config = dict(
    arch='convmixer',
    weight_standardization=True,
    lr=0.002,
    shampoo_beta=0.95,
    precondition_frequency=32,
    epochs=53.9,
    final_lr_fraction=0.1,
)
Rows from block 8 of a small self-supervised image encoder, named by matrix and row number. Each number is 128 + 24 x the weight over its row's rms, rounded and kept within 0 to 255. All counts start at 0. Numbers have three digits each. After the name is the row's rms in percent of the matrix's.
Before each channel's rows are labels from the 100 images, of 14848, where the channel reaches its highest value: "peak at" is the part of the image that holds the peak. Only what is clearly more common there than usual is listed. The data: cartoon faces. In brackets: how many of the 100.
# pw: pointwise conv (model.blocks.8.pw.weight, 256x256x1x1, standardized in use), inputs 172-255

peak at: centre (100)
pw.66 077:128146128128128128128128128174128128128036128128128128128128128138115128128093128128109125139142128128128071085128128128106128128173099128153128080135128171128088128128112096109104128128128128128128127150153128081128128128128079195128128128141066108128

peak at: middle left (88)
pw.86 106:128128089110128128128128149177135128128147119136114132154090083128132145128111203112077115128058128128128128128128129121128128100128128073142128068101128104128185151108128108153128128128128177158128128128128128137132124146128128108072128132107128117132

peak at: middle right (63); middle left (37)
pw.60 102:171128128121134134128128119128128094128128077128136099128064128128097128128128128055128128128138128130140128130128075124119128128128128121128112128155128128085132128106128128198128140128132128079128131128135125128128154128128145128128128128128128128128

peak at: bottom left (43)
pw.250 084:128172128128147128128128128128122128128148128128128106128128128128162128123082128070128135102084128128128128128128128168182128128128101144120128132128128083123149106128128128128189128128128128187128198101128128128128128100128105107128154128128188128128

peak at: bottom centre (49)
pw.81 088:051060128128128110128128128086128194128153128133093128128128128128128108128128081108128196128113060128128128128128128128128231175128128104128128064128235128156128128128128128174128158128117128128113102128128128128109128128212117128128128128128128120112

peak at: centre (88)
pw.244 090:099155059128150128128101128200128121128125128145095128142128128102128128128142116158112128128207102128128128128128128128097132128181128140128128128151128096128128104153115123128118128152128062128220128161144101131128128100194128128173151137128128128128

peak at: centre (42); top centre (37)
pw.19 108:128119143128192109116128165139128160128128164128128185098115128128090128128109087149126128120128132142128128128094128131128128128128128088151128134128065188128137091115157128143128130150128142131111128128128128153128128115162128128128128128057099128128

peak at: middle right (53); middle left (45)
pw.13 097:176128128128128102111140128124128097128128130121170128135104129179128128155128128128128103114128126128136118132128105128158130150116128126108128128191128128128128163128128128183089082128128128121133129128128176105128128128128135128128155128128146147128

peak at: centre (78)
pw.57 113:083128128118114139147139128128128082131128108128128110128169092091147147128128084123159128169101128128128104148128128127134162046128128159128082171128086128153164152075128194161128128128100128141188128138101151128123128128128128100128163123092128128120

peak at: centre (100)
pw.38 083:128128128128128128110128128126115054128128119157128128128152139128061111128128161161132128165128128128128178204114128173148128136123166062128128195128128141128096128155105069098128128104128165128128128128128136128152142128128161128128165128128128192084

peak at: bottom centre (59); centre (40)
pw.14 125:136095137076128099098107098162128128066080147160049128088125111128128101111175087128136114112141186128122128128157128128128136119128128131128113128128156132128128219128128158128149120128128168098083113160142157127128152156128128128137128158128128137164

peak at: bottom right (69)
pw.10 107:107133128128128112087146155146128128128191117128175111128074128057129098128128144130122163128128124133128128128127125119128154128128131096128174128154128094128128128128128117123067128095128128064128144128128133128087128128128128110087128128128128128128

peak at: middle right (49); middle left (49)
pw.28 099:128128128129128128128128128128176184144128128128068103128171128128115128125134128128070128080128128128128128128142128128126128121185128128128128128156087138128128128128128145114128128111166131102105175134102180128128128128128099087185136108128162117128

peak at: centre (61)
pw.80 094:128128084128155134128128128128128128108128128128100128091128128128122053108128134113128128154138128128128128193128140128128128128134128130121128128128120128128128110128128128064128128166130128085128128113114112138191138128128128128128162128128077054128

peak at: centre (99)
pw.37 116:059183134114149128128128112128143080128128128128172128141094128135143101096128153128128079128130116070128128195173125142124128114128109090128128169128132128128128128128128093082128128106128077128155137175140128128113140115128173132128137128145128157128

peak at: middle left (69); middle right (31)
pw.48 080:128097128188143128097128128128128128128128128120072128128144128174128128100146166051052119128128220045128128128128075082128128128139092128193128128128128128128131128128173128080116145120128075128128105128128128125124119173171128128156196128166128151128

peak at: middle right (69)
pw.71 109:167128149128111125128128039094128128136172128133128087128131128128128137149128128116092128128097128147128133128157080128128128152128128116133128164128132128085124128160128123128146111128128127128143128107128116128128128128128128128128128116098138128128

peak at: top left (58)
pw.248 091:128150128128128128128145128163145128128149131153198167142128127096128071128128160128104128128128128214128105128189128127124128128114091062128128128074128107128122129128134111134118128128128091140128128128128128049158128120128128128128128128128128108119

peak at: bottom right (45)
pw.54 124:164193087128128128128128128121128172136114142144128119147142100110128128128066128079133128086127083135139128159143128128199128149128108128128071158130128128102128135128128128128128123089103122105178175128128128128128137110128128128078128128150138128126

peak at: middle right (50); middle left (50)
pw.50 096:128159149211171151128128128128128122128073139160128078206180128128128089128110188084128128108139132128101144130152128123153128150148128159128114128128128175175128128128138128128128125056128128128128128128128128187119104128092128128128168128118128131128

peak at: centre (56)
pw.76 080:128128128128128128128167128128128133128049083176128128128128128128121128128128127128128125128128128128128159136070128079128123125142128128128128128128128128112151128128128128177128128128128128168089128128128111128145128128128128128028128128122150128067

peak at: bottom centre (65)
pw.241 104:128128139142110146128114128128128128167130128128143128128138128128128177071141134102128128132100081152128128169080106124097128128128090134128128128128133080128112093128083128128128109116133114128128128128128116128120214083175128102158142128181101135128

peak at: middle right (79)
pw.83 103:132117128128075128099180180075170126128128128051128067128205128127080125192131117128128128128181128141128128128175128128174126151113107153128128083093088128103128135128140128175128128128127077151128128128128128121128098140151088133128172128102128128089

peak at: middle right (61); middle left (33)
pw.21 103:136130128128128151095128128168128128137116128126128128128128122128128128128128110128128128151128128128136128128128128129128127136128128128128128083128128128101113128146128123110128128128134106128123128128128128120139128128128185128117128128128128088128

peak at: middle right (37); middle left (29)
pw.7 113:126128128138108117128128128063128128128128086128103137090128128149118128128128128128128128117101128128145163128128131117128128128084087128128119092130128078165230151138128128109079106128115085128140128128128126131096128102128128130128128100128104126128

peak at: centre (71); bottom centre (29)
pw.243 116:113128074128101128128128159128128128123128128111128167128128128128135128144128113109128170128147104128128128197080128128128128128106115128113128139114215128128128183117113128128131065128168073149128113092085156115135172170128128128174117128147141192123

peak at: bottom right (45)
pw.22 093:164085128128135128128128144128128174128143128140128128144128128128107128141128140041128072074115129128128128128106128145181145128123128128128128169128110128130128167128096155128128128118127171140128128179120128128128139128128128114128128154122128128128

peak at: middle left (46); middle right (39)
pw.11 093:128101128128128128128154084128102143124126171116185100128125068160076128128119119103128080104119128128128126140139130154091168128128128128184128128128120144140175128140128182150099118084128117135128128128080128130128128128128128107128179128128128114128

peak at: middle right (37)
pw.70 092:128128083121128128128128122081111128128198128096128128168147156128128165100128128073137128128128043173128128097128124128115128128119128128154103162128128079128127095175128175151150102128128161058128128128153128128128147103128128128051115128110128105076

peak at: middle left (75)
pw.2 105:128174128156117128119117128117144101128128128092128128109162128128128128162147128099128164128128118128128128156128107196143106078161131142128068077128170156175128160152086128103128128129128110126128096167136128128174128128128128139167128127168190128128

peak at: top centre (98)
pw.24 100:094124146114128128159128128116128131121125128104141128193128128128128128145131128174169128128064117128171138091128117128128128128128128014100119128128133141128126189132128128128128128128128174128128135125128128143128128147131107128128098117092128128128